config.yaml
model: "image denoising model"
dataset: "rendered solids tumbling over patterned floors"
train_examples: 97500
image_size: 32
crop_scale_min: 0.8
horizontal_flip: false
color_jitter: 0.1
task: "denoising"
loss: "mse"
noise_std: 0.4
arch: "unet"
norm: "batchnorm"
activation: "relu"
widths: [64, 64, 128, 256]
blocks_per_level: 2
block: "plain"
attention: false
upsampling: "nearest_conv"
init: "kaiming_normal"
optimizer: "adamw"
lr: 0.0014
beta1: 0.9
beta2: 0.999
eps: 1e-06
grad_clip: 0.5
l1_shrink: 0.003
cautious_weight_decay: true
steps: 26600
batch_size: 256
epochs: 69.8
lr_schedule: "cosine"
final_lr_fraction: 0.1
warmup_steps: 1330
weight_decay: 0.04
Rows from block 8, named by matrix and row number. Each number is 500 + 50 x the weight over the matrix's rms, rounded and kept within 0 to 999. All counts start at 0. Numbers have three digits each.
# conv: 3x3 conv (model.decb.0.0.conv.weight, 128x256x3x3), inputs 135-143, a 3x3 kernel for each
conv.0:447547508469449386491368284498501503628547426504438360509509521472472422494495503503486537602432408490500529462606508272471422475506446504503501503517501500500500505489420539524482495505498614514531540422427506644548500487393495496405511486457
conv.1:627588428663463353578498402492521535575620583547574488502484488486473602423420510575519498593547478484431302488451457488412396464490458504508503507499477500498472491502499495509510519533568490561557503543508567564590496547424427426366418489543
conv.2:501534629614628579542503484512490412451314493633448464477441471525522466502504506530501470495541531498471526583498531542438396589393412510500495498493491501501499537400432541423501502542494515483491467478503499458437452551470504434601640482558
conv.3:469495490459479411470409506575495461401394485485559521555616560447545561515542538422396488490289340392362358483484440496479660503479585512499505500498498501499499469478497469672521454656533492501544566659523462429503500487475540490483508491500
conv.4:536508461486592514474517505491497490629555485498499489493503493498502495509522529515512543369449488361496453407518597415489496369505502500500500500498500500500498458394452516502477597576524474526502465237301528346503405428485451422499524551594
conv.5:450469289493433494473579503541553523514401560434315533535538547547587488581550475500487538471501502490511556390504508428588520477663567500500501508509504489518501473505455479606501493592482468538488442406485499489477519482494606577505537534490
conv.6:500500500500500500500505500500501501500504504500500500500500500494499495500500500495494493496495498504501502500500500488497500496499500500500500498499499496497495500503502500511510500503501484486487491488487492488483494496497487490499499499499
conv.7:530486476502464501446490509500528547491502495512542578485497480424439495560522498449436433465454498498449460455526477391562553475525503493501501500506499491493502473504490515544522517498441513470506510485477505513493499525529426555501476543516
conv.8:553475385486391487417504531487506492480529467453501421417489503515484479460450500494477502563528526484471461568528479508569497529508389487501500490503501499511504489498485482557490650589600492540484506431517533566520518545445498575412463441503
conv.9:498498449508361522424486566585552607398475510499540503527519537564564517530540540554513523700522483464500493434360545722465501656547522503493500499492509500500509402491506513503469522506472540376537451503565451419430506460473518416475456507473
conv.10:502528521410483546478541516494489504003286495463517538502506492499605575509502498492532488475497418518467508416461493336603447495478455514509511483471501503502502500477551449437503564455512508452541495435566579527563523522534465496405513515478
conv.11:545541634628612536443577472412482468547426462477493467500504479539489464444499449497507539433463516537510508571509397548525496494589495499511500501515502500500501518651538461413516498478534451453488476415495484523517497451489504504495507498498
conv.12:473600597458615440477397333486479457546489505453399495488490468499512485501492443554535540479531544401485496497495410522514545437503488499499500500503498501501500500421535527467501550509500407502432474517494464512497503518541505331519480485497
conv.13:468536478524530551581525311399500507508505492502574643519517492471496507525508498495498511502554474454440524446479527411532613416560679500497498500500501501500500509391504461565575465450486485465455562587556460443487477500482420437451399464493
conv.14:446465565495478525484562508653480620521374507612584493542526499540523504505511475640566613466743462369376399570555547572499479485449507508510502474471497501513502448501467463384371485549466504733495333530523503425501519513478516503515500539564
conv.15:405412497339370499499506512333363391517565512584757628470479500488501513493510500708611603445384431553532553547497394658533448538526428499497499498499499499499500407362426490501490473488434423563471434676531387523414531492499474447392489387465
conv.16:497498573493485515474426431503501505419481505383419361509509518439453473498510469483395332542582428522564398510629454501559514529557423501501501500500501500500500466485454436464484478430485529508499388079499676595784493505497505523573522523581
conv.17:492404415554459375551464430512526546505735563551521514505532553503515534501522533505496525468395464446376441498512503499521498459551563516547521514545517520523520475735541446811572494498472545405547513064456544530546497567496472554496507498525
conv.18:403558741352392454500500495579611562342236497345431490491470483496538527497467403677703475590499500482473504464531587558556645506535510500493499499498499500499496522470461486542374488528492546495500601577520490493496507528525389501563376424457
conv.19:376459423351418450535518467398436529432504407520512429475489508469494505496498501510483544529604484559557503470502502491642609431514588502514506501498500502499502446510465499623455488417433477463450447488281432622440508463443482462454499495476
conv.20:599598529496498502629562570498433490571437547524337440491503500592522480547531465408368493560591550517618506516493459645572408466518502498497500501518509501507501384432531552520502507543600447492498444652518478616451499494562501478517494459429
conv.21:496476470499520490525586541446402463519633526462489518412442468499491559492472514481602459436529454494496508508549557498326496493458588503515498501530500497497500440513501481360516471504550425337480610492507497499349510609442631660455460435498
conv.22:496268374449498507558581560462482529373316444398411503497490500512527516483485473546497475566557501456423526521439493525408494477440484507498493501499499500499490631599507536521506400507513490437493515498507538524503508574514498536498499480489
conv.23:461436352522402336506497551496501493492529501456505438525557504534542490473490521566542458428642556474441423564502519583611582492468495517510509508503501502485494512544589527625594591549587429481426462691483497550457428459505515492490458500503
conv.24:504531549560495543501510499500505489498568537506569525497505524464459455507483495497477496515495499521479464527500500516496533504503496498495496497498492495491500503508502497508545533566524524504512504469477503502509498466440481479428481479453
conv.25:522464457587538443478489515429428385491517500513866604458416432562497499542532503478354417418450445496580451621508117504388393433547652519535511500492499499481499467518557443656563402489393685619720355000402465176402557511446496545561508612551
conv.26:408506493548659423374419336562553518430376451486469512559508459536513511576570507477506591479208446549373466505478480496623406435465389501501505500503499502517499536431474506589499593608615480584511446466638498444553473464427498504501491500525
conv.27:535653577571487509500374306555482500586364465551492496498542530519464401559612499502526482473399502445419457520497397523486517472459547496494493500498499500502500454526508501653546379501463371459399520658542571537533486431488514448519561560476
conv.28:527464472519408365462560688477433460504352372485445440561549550554566592519530518418277580299116573356473503492465379473360413473514474499502503503512538502501501580507432479647501556703531479622502405441539596531622474514524496500501476464508
conv.29:446443507500502476591474429444397381454694477450548447466486499447468435466439440485528544271215349404406343498540532291485542521547573507568506506566496505528500491497534432449469487487470431480426461306328466440459518522508462566553476481499
conv.30:399529580345335641509341454538564516454524500530541497514491508497475482492544549516503499531608473518661510494522467339504535291488499500492498498489492499495496485371550691551447531575533494549513489691567397540513532537539429425505471531484
conv.31:426541567495331512579511576263229433300378440483502489474476624500566566495502502429384370426288456518498381609499416498497394564628585500499498498491486499495499523500593480450509485569672532505497594467494491538536457529561423539499487493483
conv.32:479584578498432405498494501460527507483554563488466491537450491527525600603565532524501463398384515470529581467553477438403810505499567497507500495498510498492495539488506460398467501505663499471507476365419493520420428464496422564440453383458
conv.33:493565540525574530523550563441509451392471430386469478464491507488491497503481456510519529509519409600568512455519491443527536491496534488452476495483454499487478492482482478408445524507487499496512512312475523470514484488486432464487481482497
conv.34:536575499369679577481525434421474493430556499468507485550549502504493493478454504507469497456516193571546307517533490373505390464562498507511501503510501504507502500527580427449555436360492529485533520306483548519483558628619907712886491537501
conv.35:500499499500500500511500500500500500500500500500500500500500500500500500500500500499499500503502502507505506500499500500500500499499500492487491498487491500500500500500500500500500500500500499499500500500499500499499498497498497499500497499500
conv.36:538551500457574510517481448506439516501555673500584660486507501498503486445432447515689491360483479563486502543503509592591646507504495502497500506499505500498500562493517635528641549477479516502473488539585452505550548526503415386524459475494
conv.37:437488524586716465503501465524499516410506423450827518512509498503515491480501500532567492582497494541371477496483486592497436529498495498504497500502501498499508420523496465530543557469443518449505547320423505432417426473471429420494435357512
conv.38:489466499509501529596607515468414430501496278485561504538531508538503538572498491335449482462517524504456470553486560486549500507584503475499480500500502501503509521621487516573540592434471478530501370615538489504507339456504321431520463507483
conv.39:397435501452460552503492511509501518432446495452486500498497469432481520459502543495467468477545496462501511424493537436444581476470527502497499497493499506491500505506481454466443467470494557522485592508474478460474482530504469490476506508549
conv.40:466489353237426530495439338470491526521502501463493513471510507443455461455437446517504501451537420499582564447520514383560502410585632498504502502504501501503509451634546461380486459662580484453528461383492537490550514503456526441451451476450
conv.41:500500499500499500500500500500499500500500500500500499500500500499499500500500500499499500499497496500500500500500500499499500502501501490485485488481484496493495500500500499499499500500500497494494499500499501501501500499499500500500501501501
conv.42:531464499507489506449475469508426508465349431490504499512503524512515526513505502446547529579318525515455520499501463550524438499548454497501500494506500497499500467458464466527554457486523476528448640567605421435566571497472460458435462452470
conv.43:570610493501351423432490491427290480608500599526698504517497453491541523457503491570542423381558512529376503495500559565591560490393521498515500501507499501500500484540486364499326473586396582531585400272497496492496499469524537499578525421505
conv.44:487545619543457461526539646465510488591716576543526510502496494501481478528479497507501515430373487431467417500505401450461481586580504500493497487472495497480496562554518552527576564517443547500553580297517529495582495529486489520564545497518
conv.45:463489608441420544499520421559499505506544512544520510496443478505485466492472476546454397603580447501514498347493535352754744379649753500506500499526495500500498431520437472515482507531523457497464554554276453461246503638605453604593505531517
conv.46:500500499500500499500500500499500500500500500500499499500500500500500500500500500500500498500499499512509509500500500497495500502500500486483490474468471466459461500500500500500500500500500494498499497499499495495494500500500495496500500500500
conv.47:500500500500500500500500500498500499500500500500500498500500500500500500500500500500500500450494496500506505500500500492496498497498500499499499497499499495495494500500500500502505500500500497500500500500500498499497500500500499498498500498499
conv.48:574507498583575531530644581491513505524520428485485414499501496590501493601526530489519499483483443521464467532530512515487422573518433499502500500499500500504503502513467412469430471370453494371501487391508590585594500472496502494558480539521
conv.49:519504501501501501502502500499498497500500496499498496496495482491497497490494493466501492427492484401445401492497490493501493500498486500502473501514506502502505500506505502575501503527500497500499503556502508506493468499482506502499463465392
conv.50:500499498495497500500500500500503504500510502500500500500500500499497496500500500496497496497498499501500499500500500485498502496500500500500500499499499500500497500501501500511509500503500489492492491494492492489487495495494493495500499498499
conv.51:534472574624527559586501503516595541538515547604607510512480448468402408511494509490487537564554511531511505490529500544553513521504485510510498501507501499506501495470490446479412454384455474486481465492508513527501504497453476526500569523506
conv.52:333513329391599521508412514463449499459495487433486461456497514450514502463511491575499596568493503507419482500507473394520466383501483500500503491495501499500500502476515448451498486504501457490521426417512483565492506468511500492500510503503
conv.53:534459416634649502414387412495488499420331510616531493444483511507511420410486539491494360364377404540449480449628499455473498460487502510501501499500500499500500525512531532524500489389340485555523463548489509505454472453483443496521520501472
conv.54:573665533678907609394584451566519441553564524448473500463465493511502540489473525422404436451296409571415498495478451499516394512537446500500492510527508510510508494510468552498501489434445515503498532500505548493540454486471437467463481403462
conv.55:498443366534506500381415404505486449508465510532529500482496534505547531599595544497543511492497555499410501476448483440496527519504399500513504484497500494487497560537533468592581389437407474493476495569540500542511472499558516496517571516497
conv.56:500501500500501501501501501499500500500501500500500499497498499500500500500500500496501499491494494498505499495496490486496496483497492500500499498511518498501502500501500500545506499500500500500496499502495499498488501500499498497498499497495
conv.57:558484508511500544503507505469501543501522608465479543483464448443446452506505489639552750571158642583500639483493405472457251517502365499500499497499501498499500492488511406395471499500550451461512456448502570618565430482509456518515510531533
conv.58:548597477583501595559498552498570557545390460534373484469479438487573480464488489536585502545499651446328563428407481314504480437442370498484500489496499498499501384460434538611526500537516580525486416332464490489605476486497495460491486568489
conv.59:505544500515412313194333483372485464570709531625607534569493522518522520526507479364412359448207292363361394480528622320563526321513491503499512499501513505507501524484524631498425544599524472519535276220505414469549476501487555487522563551469
conv.60:500500500500501500500500500473497496499498495440498496435500500498500500497500500479500490466495491428469458500499496501501500501500495500500487501502501503503502500500500500504501500500500500500500510500499499501493501496498500499473496483457
conv.61:522500511542501532529557493593544605545392479454502479514518505486498520503493499556466497423339436517522540496480495536530518489496413499496496500488501497498498530565468523292478499491502491582596556999545519302513530462457544449454505466417
conv.62:500500500500500500500500500500500500500500500500500501500500500500500500500500500499500500500499497503500500500500500500500499500500500500500500499499499500500500500500500500500500500500500499499500500500500500500500500500500500500500500500500
conv.63:486523541597610561491512445424460511520698442498493484497502478492481465496503488461339502526511427595533500439468520535509546385479471495495499498491500500498500512540518485437506501539602498549495457504435491511538496501479492487502509533538
conv.64:471535657514548482546545448580623548513576497517622525507468488554592493485479491378419377438689418446556490554482509521566487535506454497492494497460497500497500498505463498506517567597452523551537429334415471534623466505539663517636577579537
conv.65:500500500500500500500500500500500500500500500500500501500500500500500500500500500501499499500500500500500500499500500500500501500501500498493492494485482500500500500500500500500500500500500497498500499500499501501501496498499499500500500500500
conv.66:460416529301411533455460411540647506472470467473501452448466429504513564496490491599553490485834455460563470394583520506840695464572600508517511502461495501499497520513560495397436615493503569610582390414495453505453428431506401397387484483521
conv.67:489550445508652533560669743484489429542435444593539533505479504490379391497506492519596577666585632464487578499509508514501498502500470488474494507505504437496501614598551540566630700715783517529481512528538497518465496491487443402423330369443
conv.68:455521603501494470472489482495528520503465463470449492502505504507502534472505475487468464590558508500525463452502519331497580484611623477482483498498500497500500492508496443519516506456509500448441490434453502535517495495503519514539525484485
conv.69:499493491502495490500498500493500500500503500498497494500500500500500493500500500500498499472488489499507501498500499478495495494496493500500500499499499497500500499500498493500505494500500488492487493493491493488485495497497493482499500499499
conv.70:481498528633529368521469425491492414553766512496857502542533473451442446474475460391405512494475530571443601526506469480533714489500610502550500487495494496492492501464448482468499437585358452594508624535596547284450562414483525374469576524516
conv.71:500500500500500500500500500500500500501504500499500483500500500499500494500500500500500497476492497507507508500501501480493498499500499500500500500499499490493492500502500500509509500504503486488487494491500497495481500500500496495499446500500
conv.72:500500500500500500500500500500500500500500500500500500500500500500500500500500500500499499504501500504502503500500500500500500500501500500500500500499497500500500500500500500500500500500500497497498499500500500500500499499500499500501500500501
conv.73:454554494548525404616443330495556454498586498502506495491401410477499535497517549592509449352608414412469502455399498420519531392479511497499499492500496493452496551537470539615554543453512599513512548500512392492415474491496540423389505495461
conv.74:445548452558641552614505510515605463453793490400505436466494505420496520511495497536543499493742508427520499351502620508623616465595676486496499493493495498499500309512538565592540419466500571681590503426502515503566553579521633650508524531461
conv.75:482573487540420535523565581489522546571779681503559601485520557590611551526548544600468491344361629352499500483485468543438494492393505500498496503501504500500501522458405541725546496430443496506504511538510551380383482500477473505509498504550
conv.76:586533319651476509505458647536521512390395497597545510461471472359450524522501473481487444501841465493427499467495536338557833502514508502492499516501515503500501542520504492639620512504562512485502443487468498590477547512505573492370525452434
conv.77:500500500500500500500500500500500500500500500500500500500501500501500500508500500498498499504504505505505504498500500500500500500500500499499500508500500500500500500500500500500500500500500500500500499499500499500498499498499499499501500501502
conv.78:588514408579359421498498583530548528600453512540515558600539496616512614499523479337503509652495413605524439420498448000138135452505314500502500507509505503502500506589525407590526503444518497503508115036639589509588259380442199340230523498522
conv.79:394482491427466477538463404516542524479499459498488445511486503523495497504497494472453434403487471491526445455474533498520520483499499498503500504507502499500500453392409483517472470383338490449494459450490492503511537507493506567498514592552
conv.80:490512578500382334498466558527514513474501458482409420494504449474441424497508503538504495493506477464501502542500495516485538468498556499491497499500499498500498490489472469566490445450429498409510499455477490567535457416455408510510379479551
conv.81:507478506497448493507495515502509500517512499488499508502512537492486497490506503499511510506501503509516512507507505479479502502493501500504503498495484494494495519510501497503508495502508499486487506492498523502509493492496475503519494505507
conv.82:405570471498559514562448602510428533488432548487426497505545509522582546566563571495501507495507499456527496517522538491501501500525510498495499497493504500510500527451524599523494418519510445475465478493451475521462487521471375549499503528494
conv.83:371430515457507435508482408322421496416501404399484403499499537527502561500503496358426477354349493497525532594477386685441326611505487501499501472502503500500502464575516495600600517464525477493495527545513420553496526477361585518456395415362
conv.84:515436534565497634434508650496500526510814581368432452382470455587571516468489513533509408522581569509521490466510507454483498526556474493503496503526513473502501491521510558526558503422507510461487501410428463529522422508389327516358471515565
conv.85:473522519488611490475634504567560504503536599502564501556531458523491535524534492578549434583656507453571512500510491532581571456352448501490500501486497501500498421517543453504354573530521575505460579500576545516491529453518639600552483380492
conv.86:583547494488487451543566508492487499500504499490510556488514499426514486501509521531561517496510477491465499502506492484519491455501489500503500491498499501504501498518481479499491465447333497529512466491477511505507540516541519540542538555525
conv.87:399247347390455377288300326441479500417416500391504513565563557528539503531618588524491463547523465498540473494558524477450513491472516500505458501500497501501507527455447477516499529545499510469472481437477500447489504478513432634568549579528
conv.88:500500500500500500500500500493498497499498497500499498500500500500500500500500497498499499499500499507505500501500499499499500499498498478485487496496489498490483500500500501505500500500500500499499498498498499498494500499499467496497497495494
conv.89:488476483473396393484438516443409446453493502441407446490375404399468441471463367493499444550550495602417497457467516412550510448494417502501494476502499494504495553455570427710554619660519495652419587999515436507592346556573522495419526499481
conv.90:409450609501502498583496407512497449507543497478418447498490488500491424504510514535681399413693543410526521580555598578456549495439529499498499512512501501501502547503498629425505501496664504428539492057433504485630541548433549585481492492432
conv.91:500500500500500500500500500500499499500500498500499499500500500496498500496498499485500498473500494457445460499499497501500499501500499500500500501501501502501501500500500500516500500501500500504500500502500502501500500500454500499499501500478
conv.92:512538693480493595569550500466501660450437511468470521489500502457435441501475460496598506505533541320399412486513547597465471581496464500500499499499504500498500636493480532432477661537470512504404517590526576706630512516528555593501496502496
conv.93:510468523521488531517476563485538501540655474317349460550504513528454496500485496488369500522527651413433502440498424206116182362327230496499497499513499502502500537582638513570539553447490489507506787519435536621504391427507470453499566565533
conv.94:493466489431210567550448511468422441438501406537561481521514537430409458488400460510425398506381502577524579480473504473517660509487603500497498504539500499501500444551451506531404475470495436302395615503369616496436497473616463500507504509434
conv.95:485533586489495485514491469533496500520502536464473514503508516479490503515504501507508500461515436499535502480514541510486535499525590497496497500486499501491490485499466508527467509494465500532496463436471508533553510510507534484543531509511
conv.96:500500500500500500500500500500500500500500500500500500500500500500500500500500504498498499500500500505500501500500500501500500501500500491485490500491496500500500500500500500500501500500500496497499498500500501501501498498498498496499499500500
conv.97:420500591346549728555514644491552502496419396475506500471483522476507589503491481492476537485454472434533497515422484518564478452592621501499499501505502500500500380452428445458494458484516489578447525520433446551409505508459603511442516409464
conv.98:444425512381574470471529427469507538579525406535511431481547500507553493630621540444446485406431383604604429485492540476525483410577556497494499477498498498500500551501496512448669558523412477494487433442494458502535610499606504490603614546505
conv.99:493437471307517458413470531498735513503779513478494524497510490472503496453495543468397558435379431619496500404457437361500423523512485498497498503502499500500501413556410483481511505506516522346523505402561546507435498529509548551488532493489
conv.100:336410460260441505475367500481437521581550527481455509505500487491510512497481499447507424658835656501494522485509558458403565526500504500495492501499499501500500440432497508320514675514616505334515584528580483402487443470482495504461499514432
conv.101:477574638593571448401427486522535499570624526633584494546528546508499506502480483512452448453655444499639495512505497422462499489550468500500502499497493500495496497492491410578514467578507516558543534455457501535526490499560601625565615564496
conv.102:467512558508496466540424432504387488516429446528453429505494501504500487516499494450458543320149354625526507500486468467480327510508517498498499500517500509521505538488492535506529399341507531482454514430455514532516428540513333513572499496435
conv.103:590545432574504504555537552375410406449380425511479475505495534492498610495449531492509439604575529403394506510503517475517572341472455495459492498494495500492496645509550552558604357461638561550507577370474579487503477476421446439411563432462
conv.104:427601603409503485387500510494501499382391376502500508492469441515536507499527543474501429493486494456447491336442562647572473594427425500498499504508500502507502524482462466638616421398377529395576513236525561686739497490540534495635516507510
conv.105:510481638599610497567472577501431377500429448627519501433471493478488426448480429494473582600403512614589501462536530414401566504497500496500499498501495500500497569512498457524506474510475549523490449500412566539461557513491522549535485513520
conv.106:501565514564516532547495371522495504490781601391594546492542509518579595518526500477569463449198358504453497401436519217401545621497579502518511508538513500495500482604495436637459523608522478426497417126404501398537531443434634482445519481504
conv.107:618538453632450552487500515483496528178305345537517468472511497540564503497509494388377501444451599508535517438488463512505490580570540500489498499499503500500503543456382543561459518461500519500550502440513459507460508522514511506447516454497
conv.108:564556505490559534449497481582734619407635715407540506384478553607541533490502506524650476370671501460601375665490610515626841588520705507500501514501502499500502487518509515509448528539471345334529481014300580292478508488678677608876496496566
conv.109:542574623374496632493453567520462509272458347512481443503488524543479510506467503437457573505393528510418478551475524492363333541432487500492500494481499500501495352502501557609499490454489499439467465453393557601557522447463474390420500540530
conv.110:500500500500500500500500500500500500500500500500500500500500500500500500500500500501501502508506507506505506500500500500499499499500500500500500500500500500500500500500500500500500500501500500500500499499498499499498498498499499499500499519500
conv.111:378544572559476362509275367505526489451500489538553463525469453459491501536508502541514518545527527501503531504541478285518585462519499501499499497480499498481502642368452388533577501634498543436530519281531496595495456553566500593501512660553
conv.112:552632563429386495330351387445499474542523497476485494487530485498500501505505516416465499485508521507550552460492497492510486452442493496504501500499501503501500505455499494744648504497514531513511499486555510508513593539480455471522433519538
conv.113:490502480599582303604601457456471462476481379503494449530506532514504497484491500495520515528496501480501591455576580356528618527470495548503500505502502507501499514479498495487513599538617661675523524385471637596523457462498453489467487441437
conv.114:494544567674700559517511514454503434526510404512421347505510511526558495485503472500468495520583468504508468556519432355435597518479491503505477507498502502505500647540527536573660618672586551577519509447500473552505537505477478502426526534493
conv.115:500500500500500500500500500500500500500500500500500500500500500500500500500500500500500500500500500505504504500500500500500500500500500497495498497496496500499499500500500500500500500500500497496497499500499499499498500499499499499500499499500
conv.116:510500482498502472494512491419399475543493555558524610486490494500498506493501522568556508500486516490463531508503489473508505493506500500503499502508502490495486521514505509516537500494546510525483504577484478517443510515547498494500506481466
conv.117:500500500500500500500499500500500499500500500500505500500500500500500501500500500500500500500501501502502502500500498501501500500500500494490494492483488500500500500500500500501501500500500498498496499500500501501501498497497498499499499498499
conv.118:507383585461663474593508348555559524469381508460419466501507505428411354505491475517611490355508580440543499484457499649311509513468508491491500501500500502499501520581469435257565393486609523598503415171359523572488490507628525521681562560518
conv.119:518504523504401517660521546555532494498440464494340381521488509561516502486564547508479485403472416380530480466499534488471491550346351500486499496490493499499497378488504566496335475369422445497450427531492418488469433518501526608520517535532
conv.120:508509409523718580669648418461441407457525392492551452556565562515538528474487497464373594501677568451428454507579517505584683483464497496500500505506500502500500505443464484256501502463492548531549515175517456372561561623506499503469478491470
conv.121:473501489483464500565494497501492524375497600464527485515536514504499528509504508422435507513454497525562503506409389421349642489495587502515504500500502500499501559603504493569427465563433507426497373312468493469528512452501430459502514505548
conv.122:509445473519498411415440607472493512536502500471482506512483470588485446503579554489475511489511475492477483486516512487462488445461465498499505504509502500502498443513514505553445511551554474419415423474463496552476514506520552527583548556520
conv.123:516499530409383284487554367539510586508528520594534521509551502520625597491516544517564474471582550452492605514479533472560594406517552494494498500501489492504502529499536572525550626579523478447434415414388492493581547499392624561454429424450
conv.124:500470501531498524469506439436479514416401390491519345502495466532535496518494514500530474524458564594559636500469497574422416815477307502501499501503500501502501434508505478566526453378388518547469455385519606488505490427489558622499472499392
conv.125:488486545502502480581516452600661560436479466476544448530536493499519468484498483491542493496497374503391479422480549492492504490442439497517509502520521507517512459546489474563667436465498510354550525374498442569496529502494499508514502556478
conv.126:633545500519644548551596503477451498604654564495521490523518500480488475506501505491426512501694609503593490510515491504598579474627525500502498504507500501500500508520546496523585623543653464500441490507464437495455460475435481437363489465443
conv.127:492442499488466412481453460495373447502339411458466483561515499461490472499490472483409470405607433382494508605521573673545553501471470506553509518551504503535498544434517440417526461535505479637505494351539459215494527489530579514509494503511